A small segmentation model, trained from scratch.
Model: 3.25M parameters, 48-pixel images, encoder arch vit, encoder norm rmsnorm, decoder norm groupnorm, decoder activation relu.
Training: soap at rate 0.0026, held-out accuracy 100%.
Data: trained on rendered made-up planets, 195000 training examples, 9.8 epochs.
Rows from block 5 of the encoder, named by matrix and row number. Rows with one number belong to one attention dimension. Each number is 128 + 32 x the weight over its row's rms, rounded and kept within 0 to 255. All counts start at 0. Numbers have three digits each. After the name is the row's rms in percent of the matrix's.
# q: attention query, key and value (stacked) (encoder.blocks.5.attn.qkv.weight, 432x160, the q third), inputs 0-159
# k: attention query, key and value (stacked) (encoder.blocks.5.attn.qkv.weight, 432x160, the k third), inputs 0-159
q.12 121:093151148140084120112175185128084137093159151152109139152115147185128132093060172122093122148191075139116140114071173188099175177137200167116149076139076112153198105098134068110126138076159136092092112123196139101173158123147170113117192130045176133149139144087131120082116117082136083163133110092140165091148112129132152102140088103153142083161057127161144127104171133163095155172153144061159098143125124153150128106160153123137098139100095113105130129148096148143153086117119165
q.13 116:110044105146170101147146093079093166131140199185105115146117154132130165105108150105141133123088096106081091149125130158118114159085072125097192145054162119123142093100119082098074152089157126110188145121124127113090181097184147072065118136140128117092082090166160169149137165146119102135115060135100169128120098144142164155130143132097146157122134068124136104175202147106153113107136113193133093153121126159146110103100157186155141113068098080088120196117081118102158161133103093
q.14 105:094140124155177151142152141160089157105160141092095094101146141135192104155093156150085118063094148125133161148157088135093069151116119118116143123167049103157128115117081123109098166137155114112173139139119151078168150177136182179121122112126134132149168195134072142139167089201123127117077164108139122114080193159135159102138160093150131115129162142071129189149107091123171130138144117178124129175100113079174091147121107183162078112046067141128176176106096158100147165091123089
q.15 091:149157094151181175143135154097156152128116145073137085114111138163145133102118152133137098095098089167119048148107148112135127098118103125109082075169178093113147145115191137140160140171086113063176094096097113132192170086113118108080123139183121089118141120165155186162124129150050139090160130143091185158116122116136189120170181119129159130120133183073121097160128140146073116121092070163196136156099131133197115122150140103148172103095065102146107054102153144132133153109162099
q.16 092:136168138147105142123170114056166092140166092147151111093114126186173108088133189185163082164125147129126154113109111153105130138154137180147145154142127126120150138113181141117114158099070106154115110076075132142146084120153059159155118188149064142155105156108147075157057138103116093115130140220103148154157119147153156085147177079116109120126182148112143113092090173174125163142114093161132171055123109165108125100096118133166128154059137162086097148143139126100164108044108170
q.17 096:151088185114132183149142073149102096102083056138103106129179158070134178113131112115129131122114138118167162161138155082047116114146157050145165068123159137150099116123116083161162101133154080112166167137149126129107091128149052135143176133118087123112126137120098089074187125108117109131101136172161110141134148089134126158140106149188172139128118110113129144066180135142176122131114153083163153119209104125134165099190135102139072120125173094089124118143127149219065156089121151
q.18 100:104120136135170066128082125166106130138142188101092105116130158083133140144144162113181128130156098111178109157076142123111168138110116161132103125105095109135168140115087140080102126127101053160144139064067105103146191083143047097109173162092138081144136107114114132165113128108068164154116082162141110159114160144179143084135113114094146125126138119178138058147138138174156059145143085114206103081109100082152140104105073168126114078089111150167162067121102141153153179112178085
q.19 088:191104109152101101084141165118043110108181114087090142095064158150141155124132130100118115102100106150113162186152145166122125093127057158191181130153140153106161080108136123144160143156116065152127151086098132150125087103126112147107166171141234096141140110154199112164124102087108125169155110118169129109129207095113154172104049132142142132151143133107097141080182182107148098147100164138126127109142137144095101120099143149118100079160076149144083157161123126174168095093141168
q.20 092:121155129142145113131087110099193123134152149145151089096202135135162146099146128096151153169132100180094106146128153125163145121160166185087120161132129131112149144128162111172124155124176186148155124158145067172081127116125148175141146153121112110126160126194136106169174188077170105150096123129211174135195168179157070200109105138121137120150146208119077174133122125098112155154143093109127171120088184130108141195161168178116114115090084147119179147129173130096132059110121110
q.21 097:132139135136066125099135134124155117162124087118161112114116132116086161146151119083135182140144154133193200111095108087150188104197134183118056184102134123162131118076129104128081169110071126123108108118066144159141168133129049134127135120144122133095136163157052148097148131201066157142118138154108087101117129167151107104140133091143177165137076139089081142119124177110167073117106146152138104121152179148140134130135118145166158116096097143136078178120146108158240107099132072
q.22 091:091101150113092127154109140100157098102146044171195083153080164116106116128161058116115133142158087158115119147147078121198039183112135076061146150108136124115130138146132142198109138122106107121110131160128145152105077181134138081149051153111071139184130144116128190107110164147110157119110139098109114128147113156128113054095136121130111115093152189067085179149105094135065196163139148146138144148114141143128115091129135102148189107113111119083141163145134107168173105080130144
q.23 103:118120153149131146069128105162181149196103171167122138095097095157154128089141138130101139117153101126117161138152086101153121099165139157169091170131089106109100105171069133112185145126139157117132177139145181188149069115121131084082169091123155094126149065099161203096098185149183140096189152084136169108124124096095155136090100124145209107091195068094156151113124130126114132128157125110176091166164132179141108165096094101147114111102173096184156164188099134108094137114106122
q.24 094:091077156137139159101091131114128134179163091121054152139130125168175113149190145124178124147125078113037155096162130116199080147051145167148122136101149164136126044138131072139152102099102073133133149125121101181177140128142108134120141154074070170183074158134153086105119083167103153127096169109130096180127124082111152117153102155132134128088127143191107101139169111144128160160103128120141084066122136119086147077141131133090163070136084140140179121146099094154111116117074112
q.25 102:133165128138125144145164142125184104136135067115125138084157130070105112146081122199120103113133146137165121084123070148082120145133129051118104130149091175138142171089067187057095133111124197120153120160173105157077080088153193126116123091133067178085152129138056141071109148112164126118090125156158097108087113117153045110122100108115172167162104120157140179084116169145097121098144088132122153135068149108140141180112120144115070168122150112122144133084143186092134135133171145
q.26 099:119134130145133091048161170128125066125141065131021116154167126133181066169119104110077111126109125085094152155180143077135147096133122109136150109148150140188111188149094150174165092154126138138143097132119112099149121105097109163170134118134152125135158158151152116106152156127182137046118129152131124073126156184110173127126098096137133169147113136193078163081130098101043154124109142168092172152172119128135128149155115083169109151113114178117131136165208072119165081140112134
q.27 111:153085134064120073130144138078174137113098138139170133123122138196070089191122108155146146155156106129110145102134140152101189204124108089073122139153203121158130122121137151126172118127111143150132110108144093157139115103143090178103116129068073096125147133133153147104124078134138109107161027148118151108127138143111208133185077137123137112079095112164151078079116165136092091186129182120131104085074094200155040152124092095100093117138123166114120139137141147138157115084118122
q.28 099:158151190097167115174059106126076076130167175114092134097115140163121112104126123103162076143117098106149120107138138074105082156157114154139094159163045128137141095117143135102145157090164146144152180146100152129166106116114138134118108116183152061135073120105129110107167105108129111098126197184125102166147161156124134167136107138130107112175121171177077093115155174158048031119193129159134139134118111136113051148165137136171147080095049091122121113085113123112151114087124112
q.29 087:174133127133141109136124094151172134086161068161077098139132138152130131099150120175124147144120146104187103194130110087111112130127134129134103208201121109150122119161129144091177122140144148135079149156137050156137112103153122091097090129190138081127031178077108125069130057138145115102128076123114161117127092209111086108174175081128104114074115169146114130143130075116091131097158188141172129072118073099100113137151097137133113116109158168104168109079155120116147080086102136
q.30 095:117084148051109156120142126117102152140124126133158142165133110159115126148174121163123136120125074139155206094200115170099079139169121121115156134071070180101173169095148166139100080162140117162126177160167203124154159139116138074072110139152118150187090184118122143116148110091122099150124160180133151145187137085106195137152075136129117044131154178127098103124128105151122153140120114102087141130148096170125177111119086083110145170157125177165143153169056107154185144095119115
q.31 097:157083203132153120122096096076149199174121138139087166162166128157107102061131190092073115113137186151123083139086177134167101084168146202125194129156116119133142192114135171124159137148157134152127181098169150059141167186110141133160182148177156153096086113112142153180162126138182054156157128157125119106101141181143120143126143150102105128151111118151118116115128165132174117162099135114091163172123136097136149129140156085080130168088149155173123189133142119147120154119145191
q.32 088:112096174148068111159159082143190117122115139117148136187154132189122128144107152144022184116126100146200081107095128106175178131154135133139117110128160098110152126147125107108117091099119102122141124127125151126109135085101160126151123144144089085152117106075121147098189133105094082070110186124099191164122060173157129119215115126106189159135155192124122217112135075128134152093134101095132149121134121078154111154109118123105210140091099132098119119085127135074150094133122166
q.33 091:137139137111080104086143102165127134142106101152172128140124138166137173192175150131113128152098156137161116150120097148110094104102145127093101125100080117109152066139140089073117103088130131148074123086143124165198129152140108146094149071090142133155149099131111138158121104194133128138091205076167070097122095129220135203101072069057154133112093053117133132098105123151142163082094116185132116118065091151164097166113127156160125146122110077134105140086100165095104080179136123
q.34 102:190173104156108135153138138148192156173130120116132157130121131094126116154070126084135103086121156119182093062116157141136128125165114088092099197123160158146206104117107202137150136179113120185175148149172145113145112087124123177117102139133221167092174117106162130119152101120179126146104133131092156128124150103134160157135135127095166106131171105097162120160157160217155091127166118130058150081143134141134152110099056140172168149178154052147121158142130094114150066149110123
q.35 093:102110136174120160087152127107144107141164127084108143192127121148107150077165090174192111143141144125146158078121132127152128115170174093128124140126171131102186149100151116114135125121083172127140098160119122181162089123099133116070150186076162121151169127121080109135139135190156158122100204181057125109060152125143168091126141141131132176090096115142101138095127138136171147196124205102095122165150110083167158118127094155171070137172087106187190089174086149180177122135125121
q.36 086:076088110061167138124106088132100156071095095092102109161141141121123149161123068159155144164121089159158138151071099132142167075144107072138122150119098114141128136130122117140138082073150147161066100117080126165084140144127127032129188132150118169140128106128102085101173134105137122166144124204085119180174149119167092087101094110198141175146071066126119117126116106139127111126127124126184134090158098137105164119105176135123105077184161142146121204130192173142135130176095093
q.37 103:134127182106091125132096184130159091085044127179122168135154099135137197107107137152193097144103132155162093145104162127027130146184121200168102133146063139162143083173083128187195124137113149173128152086101144124177073131103120174120111128159161104137151145104082148189154159095179149103146126148136198144124168137144127134132144124133132113143141128121113096139141117183100110133101104181213099138141131136107181116112109089131075128128109127146147118162145145135081171094188136
q.38 107:072184126138138107142148128143120114135099153164136155147087150130131186154106036138086152115080124085117151136129090152087074139113064142080062096094039047173167132128072172159091139091161128138139075118158109086145109104145117093076106127135147140176107103121103148143111105117124145143114117111121190137108162161190106166122100107102141121167112120103096190139115073115093109145188096173069107160148112055164177123107109124143089128118091097119154158153098165133093122099158105
q.39 100:167086110104135154157062157163127128093108105079120126175101142147149127181152103112116150107093102201096099108127136106133123145130147136141109126122140146118160130096138162117132137190120133118123122120167160139197199204093174152140136113160099126124143110111125135130157147160152147093038157084128104121148111116128194171186162142068154054083075216151110099098119144153151149156189159154169146116103106147145164089138198097140115175094177091177157083116107074151108108107144159
q.40 099:109099095119161101118089141084089153085140140128085129146135182140154182163064068175118133115133137159117144138137095103115141081124142083184195178066088108104175170139145151098122134162094149148154130068123150164109132158160070034150113158124141123106192096117055119110134108100108161126162157169176142122132118106135103106146144158158166128147114124080126178154136123082135058180101137101080082138107119130106137092120131122101103101126175210122124209097103107125112180151141163
q.41 094:164132129172173180124134052116153147069081091140112144122136105145141121065087114146094183159163109119118087158124122138129143191134134109113129108142151104138144162091135075109116086158151164196133147066116153119148109146108101113059131176118168051135170160102149140123141094122085107133184119090138151157112105104150101087115124106118120131170099144114134150124178086109163181041201145108107064145176113092121080207114106120119103118091142118202106146086162073161113101128116149
q.42 093:100140114071166123098136144117171135103127153084174144189129142110121197110149080102178222119096186173121081163130119118163130110149104097097098095153112137124171139159167082094089118067153133097110172065136093144227168155099124113164136128147174156142124135159080130101153134104138151148158134094111146153145193160150124143093150115187121188113150105112105070182145104141084085144145135122150188108110109154203154099137138107147165135103089132150082151132102126184090137146104092
q.43 097:075113100164111099109126095082173124149113111125157115103132176094095125123103171087148140156137143120100095157060144134099155159184126200123108175082086103152160175114114136091087158150097158084171084127133123155143124077129090162132100162088118163118151106170124176129132167145111111134096131077126096132130157127128069118099102082157157180055161180073142093087124112119110139128183128128113147169185143127150120089099103192155044075064140089138151145095120052095130128115095080
q.44 096:128110172109077141143191093094118127176131109072118111166168154109032163168126065177111098154128164106204178154163117142118088167145135106076149137108168162166129115099145133127154128151088108117146116090063051128107086070135140166131125111120088146132080139095095111128128123083132135097123125086096114104099140117155208102067080099105115147123112151146106082089122099167134164171114219159098113179104135161169109159156061126143164162137097158140125083115104138108137131120117123
q.45 102:116198071099126114139145116120136095147101126090141136119116166084084161183088129147150109121073132073134152118137132141173092077116116124143111113150114142119103178111122130105077145155131161109094199129118176059135110139028158142140158129126125150101101056126164167060096098075075173180144101108123111075182120124087109080165101102179168087122148133145127099131128130125145140080135122104100094175123173044087151132128159159123114152106164121184083146168114122081070158102140113
q.46 087:131160088160057151085120144120134135143138121137096119112165192145101066143165081149106122117114093121094138074165084103134130076136088122137181123099145139154130125145124165119123136124078166199118147168125157120103127102131153152166168105061159116102108138213099101129128137106145150152147116083120095118154094138123083209064112187140107219099141136085172158126164198147117190103159160133070113052118176082121110133128081125106112101166164140122085126140139132114095093107074124
q.47 104:099128185148056173130109089111128102179092114091128135081128140111111163155091121150173130147124142135170147127128078106082117103135150145171125139151147099130127180049127147135104095132174184170099100121128108103170103128095130085108129117143193129136110169124156140203167150134147116080120112156143074096133138135145172119146202166089158242117168092085185176138140168103098162135175105129117125129117123109092143155140138109098078142082163086165105147137203115097090131061155165
q.48 094:120105091120106122131127166144110065180118054116107185167161163066148189136113149159149106082092117174154110100109131118079129108102120108085136096078090088119164089082153140154085052101122102165140081090128104168179156137112173121167149100087163141107116149088125088116192180100123174162113078168090182153040094124103156181133110147131167115138144171147082134141150129149119128105110132116121089100162134106118117152102126130073178114090113079176149168141152089087135094126081131
q.49 103:149141153136147110171182115088062094087102086112093140156164082128129117081124126118172087165177166141129150050088132156050129089122116140095145123126137058114166059140129164119140132138071176090093134111107111113078024164111114152107168157177100116113157107142080108090162128147095139130121157164125087110101119114125121086158115122055131119130146173148057080156078116155148133104142169056097138157129091154173086139138129132106120140118101079163065096103119121149133127144165144
q.50 089:150103115204151181108136123151123126105130124101113121130125138155059129121146176098118145128049117103156073188124146055197111179197167156125106084107105085136103118158103119147100121128113082127114121133164143148158170093093057077111060130152131119110086176149133122191117153118107078143143133138093118120106106136136115139107150164182170150076145113099109079156129170158172133160136146128148113159165122101094156185097046099138197107158137078154128178166137147129128108185155081
q.51 091:103145125155174122151129165118096148153108152143175096142080164147147188148207173181145094082083141120142154141085090078148127150149167174146106078101066173146117152134152096123069107149157145164117110075129084067106172065114143131176150133104112141141109164109127118186073113083099110175133117059140132138106142067133133161091098134158119135118113096087140132174119142078112148171138102061171123108051154135122118110077124087173168165136140145105119089178154161152124130159142189
q.52 096:090174130109155120091167161186148133150113126168078143074165146156164110126178075165158176107135139140119151128171151117150164136121140125070096096191129168138150167145134110094102146101057097166107098095122195168131113167112174157134102172130162129142076143135102099093162131087058098141141127149101158097060119138122157082208059168090169057129121132130125156109089131133130078190147122140145055103129114102081151139083125140117155124122124155120136130208133150125176160143096113
q.53 092:141157108185089147128071161151086119119088173133057152182106164080065114152176119131123142059122106142150149188129077070082106089114182124111141086126129140115099102094212167174147086133147141186110179175099149088147123154168134114144161126115067120124163099071095113107114142118143132125144130112162092078086092082145132108125171142126127097131151104121147136124139147161090134168175174103131140173088152195162075160103128072173118193151130146151162152118091143160153124104098141
k.12 113:168151172164155147096143146131113121135112095066103112151069111181109169127079127183107103151158094164112116101087129194118119097138106161130107173096186137099087083145183112131175166120116167136153082090145132090164112110107157209120150106119171131128127104125179112082136189152114118155165138114170139127125105158116118114088100156156136198162154119097153158119121169089169099203116154033137077144087090152127127164175131164103133131154119122062161076102136152087164170086103145
k.13 113:111166103151107090146184105080115185157158155148093169131130179150127136136120080154064118126100109146098091133133077133091134104101082180138104143100062131134122083083153104105121121088091162117220138155160096154155138091110143111081165167165143130106171105096116134115094145136143094090144082146120138154108142145168116131160133096124177162149090076095116145144117102076157075136117098097106067194156170147177153142204156111058136122115148157172103131175090081089126188125178094
k.14 095:152080102118079115148087053125141103074103134172119106095156114108129124148139110100176121137155133112185174199108157117107135116153085107135182136113071162101140148107154171157116151182113077106128142154100177097151189178196107138160091095074096102173085159173118161181199091093154144117122122134166084139161151151156139194130152160096104100120092091129173127123171150170095116134182137145123123087136088069087088108101164125150160058105155132113126135085119104135160150117113077
k.15 093:134155169103152131146114194123194119132131130132140177074189228135117126144160148138158086193093180083141133146201125199129168198124105157162144152124119111114086125089081073131119104130059118169126140136111148126101094091166107125071099104166124149136077142049092118126119133104163158130133122158172177080151119120122110125136102093135177196117160151137129125161077108084105099131135104118155171131129111120067077142121143121100129139116133138051069141153154096104136161107159113
k.16 093:128131065181153081104103142132164112143163102152117096151173095090139176069095110134127121112118153089125149187101177096105145102137142163132152116109146131117148111093144137153095111163103115136179128148177156084199129188116081099114128072071156134181124108181124141107133147186122152179142149103179112215123131125107174118105219092123092111163116111145159108075184151177131155138112143089161173089128161137101143075096122096128158129088110079093115197141168097085110108097104157
k.17 086:130151148097089115176146121103106124073162136068094179068086105142146097116116098085164116175140114109139184173123131120159109091161164136121076145096091150152117181134123133130129122162198084173144126161045165154162144126148177076203156151103144130101091107166148096114100144179109138154051146083175153161161168194118145089160069130113113123174119118142139135119169103131140128132103143125188169133122178074113140128117141141150100120140051170120079124142141135160135088197165131
k.18 102:112136092055126158115110145157180139152070124161116102082148118107077105153117158096193145148132191096131159148121168136177129211085128135158129099114124144120109082126158060116150147105165107126127118076166111125053136101111059149092100088119096118083113179124089179158132111131166146116100041108112086108154130075139121106181150088107091086096103138154085115168135122140138137159146088206126150106098155116130151166146150129060197095190138124167134105119126147119143167122118085
k.19 088:090103119129145096083116190170120169140121167130147109147121096173126187099158085147149112194057163109096081183106174124137149106085120110075095112158097120141183057140144129096125118148148137149217142148150107153115116127115164184138172125102055119123150149153114106136147173197184107122115150136123180189114160127219156124125129208125120138099132146145085126149141096141172133148072152205110112087158110146177097110129094119132151129149127106123115161111160158125086120104133181
k.20 099:155087118143135122140152083130161108093155090161111130195126079116091163095108118114121128161142107129182141164131067088156101171104116064162054151185145120124184172134187182145134169196172125143133091137160165147107088122131097114134071122093107119129097173147149167118197103130110065134151153165130138104111107141128119101140033159106111091087103119097141113100116133120129179094079127148110096134115115132071198088147153173196120083083108069099151119133142129171088114104154132
k.21 099:134125182108122191122082076145177073186147160165133141081123108091139117080075203085146212127048165095123158152169133162087128170139069140134149113150137145155160171159173109161099126146145079108142150134157160106120138173172181161119090107129129136143151147133186191132154103109112083093177151102111097106101185144117144128079130119163130115118160088088141094088099127144119139122093110121074086123196163091105149149085140131081138126107145080128090164093170105124140143128109179
k.22 097:189075161181099134159061114181114065181094139135090102098114062146090099119152128060134132141181128128116153113078122164148111141152116097140182103122102095112097156128165149153093121165090150111119145152156145162118095147165153047139123081139101156197156137101178132127104138102113077111138146101192128090152125157134159115102095110087163133145122086159173171070087118117123138185123137063120100103143174106175129087119172158128099206147144142145162071123086177129158113166141126
k.23 106:154151156108134200130156129143069106179153151166162105136065173095175158113107092116147070120156137167098099125189130126077119139106141174113131171092138097136161099195078087093181166103097157096147201181141133167123168118123166142160160174096104123131147140134151124190063169075091095146131094133087120142095140112115183114135115110131149175140159089122109165173158132127077138088153192096172166139126130139144111107128127156121169121127060139139144155138100183061163170168147126
k.24 108:146132065160153204129150165131116053126127107150080144151107112150122177092136118085137095094166109094060156159155131121183120144124179150173119181111091140168116087172196116140121134123152130164080108147163084150114110105121095157153100139166066129101148118087187164182128123097082132047082142139161171084160111132102160111138155114174124156094153109152079172078151132168094115146120075117133121185156079150093134132081108178084107130152111090119107161146070114146150132121071127
k.25 102:120085164104140080167144162138077164120109132137096155186114109096098101150179174174150139107119089107139107119073131089106116146115141139127126095111177192134131138120064138159094112138077171126181166102111074083135132129164095115135059133156088175177096133139124063100070152083105143215089124153160133191063165134140122117144132148145068179084142121147112109123137119072120142104159148150136103084171173102130150127174159088154161125145133160149219097176144156094157131103142120
k.26 102:150082098157185126153103056159143143131107088115134101128118080135165114106084093138122119146098081097141134074134120107103177106092116090135183130154154137158119173100114134203099088134112116125156098131113094106109191151100109156112166132198185131124061160165184143106129031158143126164103122130148126160091102099133154064074157138141083159108130111144173180110093102082097134082105135131107146090227133169183137096159090091111111177114091159140097111129145140093092151121123150
k.27 104:116191096129100141119156110079170089143083124160131109104122099101130114144157147135110099162080114107128115148122108166079111137077113091124102158106092148071084152109171196160139121126099137122108159136175136149151153151142120144188119120116141130146096122100115093140118101083119136116120157058197167161140114164119159145025119195127087150113132096211131158099175091154048080121114157136147132111158116124108185112088113160107162156126099081196160230111121146107095140143084156
k.28 102:094113076130102120110137165052124177108120200184122137103121137161079172121109141118167091131133115102121181119187141131119153056163151127140111158144163150162096088151148099119186159171135071069125100077158149089127072164143109167103085137107165114128116130157193090094102129149138108177144096122118140165090156163143098189117213167119142115157113131121174173151147129173086091181128090180129073113167126066107154152156104136121108130139096151125180156150158072111159172136155139
k.29 101:076134157113088184074051158159108153167131155111146126078070143136189074121092085155136149076204115116093120109142152115115126138147144119184096110079119144177090079082145067142161126116119133163156114125199137088149109152108063130171157113145131130127112117095158124144134170071097144114179178179132160205100129119091133153131155171131130131171112102125169120135122123185102124098161080166117147130112130072141084156113166155119083138139118097078148143162165153183114186157173139
k.30 094:104125107126095158156108130127126081109165103134093123130109066146109174101184092099146098100176136126101107101107090136112150154127161143137139103173133142138110105126092060195113148149164141109103133113106101088143136104114154120095102110120120107159152169134134133176147133155071175128157143159079160139099168149222156142100058139120151217156112120107084153078145178118143097233117166110166106173092156166168143139163123155177121181145068206131114135155165162119086121092179118
k.31 094:130175154162179161136100155113094135066146072166098077158120198145141108164127168174110115114145124150106152106105119106178140140093132103131074173106149119111159183139131127095154114151158089106121106072139056096133187216112138135123152117099143108076107095124106129095107090131111022152111136108089088103107137122112112156073097143148104115148123085168129147092121066182112087118121206155168149138108138139154089140165080222147115138152124174154134131093150128156121099092148165
k.32 096:170139131111120161172142182103141080123120095170130125175147142082121085173161178164101124145183151117071143112167138126192150180097141157124140100150082128153150178099140144056146107179130125129107107145141073118133115100151074159155093106129182118167094108076106101153055106105095099073102149144099077113149099145127123181106098143095137134127164121149107153143076065128078149151166054122114070143100149090159132110062093143104122105081088045148135138108130172104122155177150140
k.33 096:185106093103079169130127097086163187096161133134137155092139135107157079068066104156135153137076076140164106130166092119095215141072114160085134082115111112145089127143163094139176143080153107143150092134100152081125156125130097109185120088105110105129082172137096110161100118140126084050139116135148136106152137108152104165161149080074130131128203110160103126152182091147170170150111136119101216114156143195136091138162120094121153107133102153073108120172170113157175152121113147
k.34 095:153132141137095105165134121131082156132129148163151174130136103175053122139096096130138160093088164172089062156133128122118100149169157142138135092118125152167165104163170085131139099143105144130132091176128105135127133138081137201104123121154128152111112125124133104067119184153147135160115085223081113126102104219079124128020141150075068078168112086085101143120122107182161162138105144089111124155155101117153146135108102102213149143188152115133118091124183162132111079109138147
k.35 098:116135155135143137145097129101092148140081117098127146134131106118145125099110125115146089169099163188142149053141179140140108129112124145087185147179171109089104163096159096162057092070151124154037097172098114104139218121130132112089188112082122120111175172155113118144141145146114134116168124134135093137129081205179116159065150152112124131129150097115148151117175124140120140094095139134147140142171028140065084105108098079135087115033159132098170126130134162122118098112125095
k.36 087:177133119125175133186141135152101079104161108140127135127131112156111140172210116095117113056116131132078119102099090102185136080120125147105137160115177127167112122113144107131118111089158157084203161140152103104144122178128164129089164106132112083117182099139112129127128110205086114130063172167112082132054150133153135112105125132108090110105103109158200145088094166111121139078147158109147167127183119081193169145151145160172126095076153178143150219167152135108121194115115145
k.37 107:099187145149119095091115184139102173097141156197159086154152151080114143137211165108141121137132135120068144121159145134124136206096151058145123078156116127127152118165109093114133148112143200177155078127096161100029175137091120105133053111153113118096122085151131134151099112086153089111162142135097119111143124114116094125098146113117108131176161152136079072200138140124108169171100189124144143126117150181180165145104200108126157121145143154195121131132134097127139074149159140
k.38 098:140122111163090145086123061088123179122169133169093094095124115129100150142174100110167114117156082120112152174135142099124179180156102145145142072083124151126140115102099095113087157111117075142163131134175123067112191133191124092147134128075115074135112147176152140138144200077183115117149149150082145194210088073174102179199147121083148106132125129123186108084129126160107165157112124124162133135120165060176102113140146143163177138131141146104141093107068074117131110111106112
k.39 089:147161096127097144124161130151121137109114120132132120141112095151095066143181131083129166114131130119130149032107095107110138134120181159133101076092086108182168145120169106168143078149109120104138143171079145133166073120112139162193142123178098132064108068158183103075119182134096131123171188165089151164129139154129127088178089085170129127146156194119097125134145128177156146130127141155149113129080150088118135130131126168125093199137161127176070115223167048132141128143119157
k.40 096:094039154085143157115107143154144162149157118097134144181052158159163201166119146170092186116101191160140168122118151093166153116140121130184181096086177079142120164167172151145135116109146097098138170176118138131152101110122114153087144085147156096155049180104109184131206100153132153169150099119111090134153145078096123115124131090167132112141123090112107086131189157159079145110087159113140101138126136102109119075126107197137140109183160073121113125144150142101136145094160156
k.41 087:139190174164194146132093162048138137094123156127155179077091131104116072149076121149120139118138122163111156053192116125125133148100190103209148144112111089167165115109124136077081151145105109108146097130128153130169123146117106145140095123092104131145114184083116152113143080099129048120127157173073167136138145167097138139106187189129146169118079112145148125144076121096185158189137087154114197122141134090119137167141113137115161102088118074159133155141124160143103150197150155
k.42 094:112125132127099184150176114106153121149155069167169141130138118156111098113161120119061129166096131124125199119172039126152122183160095065121065118110129099138146120126097109136181118109134100114132019137086119156131091177128114102125146102195112046166118184113089081159143168087128108118118122191129108107135144145079102161115145044193170126123140156099134130152132186070126120159182134141134154118129139132102148155119161175168115117098149127117096143105163107164117174162126162
k.43 099:168148147123137152131107144163170142177101112110127106166130132141163138161112166118143089162078130106124174094081079197161135171101105109189096144118130088182098140185169146117203135154118079096130153123078165118104101095105116142110113131075096104107123108088133150176108164128136101081161118090163090093159103156116166113111112077082138108077171096123132139133105087103178113107119152205111167158131158140138153151148171127092168135101141016154174136192124129077098112159183165
k.44 095:117176087149041150121132116090170136124125132064092107126109134105139091127121115060064177139101136183133126112121160104072139177093123125107118082051127125118115134121087094171118055176141153185079044136147132137142101127153153104171078080150141151122128155140165144091135167145121146106130142099162123123105125136193135138054107163104102170135134079120062152115172108154159085150114090167100135103111144111111057180117110116181069118079158140095108173136144164158128096134106123
k.45 093:110126139182110141145151187121072115166066174093124136089157202125126144159140128138137088104126162072174151127107076093100111134131149100126099138097139134137189156135116134178101158137117094083153100162011168145167077125122127194056125106121129147169117058148095112147136099094124117164132067126124178124077132110165135138130119166156163106138162147112124100138168079128148107171074115145113110228113120103136067090109126128080106093124143108173092107121123078115117148112173109
k.46 094:132146112191134091147163123203122092143140149108087127140091110056121124091148075130113160134113060182118104174066097158103107114092138104081140150136130112122164173138135143172155117157157198141156166116140184064123112107117135096119157160151140131101179096132106097057105114172170139154112190120176131142104125174155146116106120139146137114140112139132124077130113082064175150134077111134213078144157176165174158116122126158159114144132097154094090153110129200104208164104120100
k.47 101:072152132110117084124166163117114166112091159085106134059146117117126123081098133153164101174115139150180145166158109178116169129163128131149163163142096120143100147179119149120152135140110079146142100098086125110217098139135119070114100094100146112151127183130088134199176122145133128192121109124095164103087136189097122057078174130070127105104122157173111182140171092174112161161134124128187164076153170118143160117123143157114088159098130060174110096080149160177153126097177096
k.48 087:150139112092125067131144121116098105129116108100110175136145158086130138167092120148084071131103090143112063157177099128127075085148180069095143105100134111119172174162095051158108100149144142088195102201115157074186105147124106168084098070123116182078139139097138127099140095140114139112121083138091143128134163122164125153170123175167145170100139100115135154129064182130137164171128150096145063142112201179146179121170097121172156117135093104151152154087143152107093098111112081
k.49 101:120154129150107105160111157172122151161094090087136119037084159128102117182180097142045168132151178090091160109106134127142132158123170182157100128161127168133121132130101130033142158137113119121157106095111140165138198065154097043102142114135126122118100127121136103182086152083154115122089144151130125163120131085126183121163176129139166114155126116159182172099145133125109111121166162155081145141152187173087167129162107164139183106133144200158123121162077103128115064118164096
k.50 078:148217143114131122150104091119184142113137145137140108120102112129112093154126126121139139164140145141100156102140156135120101157103091157124134143198131111098181140053152175132131159104097092158060114135152107135130157114119093157076091107092132085166103076175096092139162149116150157080091094126190100099125120151109043119137050079181144106123109167136173133113196046153087142103113096158081161071139141060130083113140133075083074161106056124128142115137142101139144120124149161
k.51 103:150072131125076119111163065162161107118129115110141167125102108141139100113086132174180091185138097114157114112156127177112160096206176120121176100099131113118126134118145118152148110103122086111096091188114106148142090118182053130136099097138117158147082141134073122115080132152128122089148139066108084107133139107132087143123136124096145118077192150165164095110121120158146131142180098097054094153150169151139084109163082145043125090103166086133130051164132114136186097173182071
k.52 099:094102096178144151074121162160124159149082103104157157108083199120156155154091167148240102106182105103184143121071145071109138114128093157099161137119164151139093105174102119052098166092108129089203138115112067137168125130168113139147168127155158139136168105133124155069167128141192100121205176118122163114153126144087148067178148113111132112142114143108123152154098170138134148152119102123150128104101114143116138131163130162128203105131166132170099109065138133078128157104158149
k.53 095:137153104116148120105174155140165109130105127146157101145118106131119127112143197144165131164122118085150116104162154114085052075141092087145079152081178114129134142136192126156133117064127172117083112064122125135139104072134152118088160143176144205126143171139113093073131129134063109169134065116100197125133120073152089120153114158141091134095091089145128077121174157090156117142136212071118106165132120124124187160084080184118174149107179095169124098102105152136103166079115139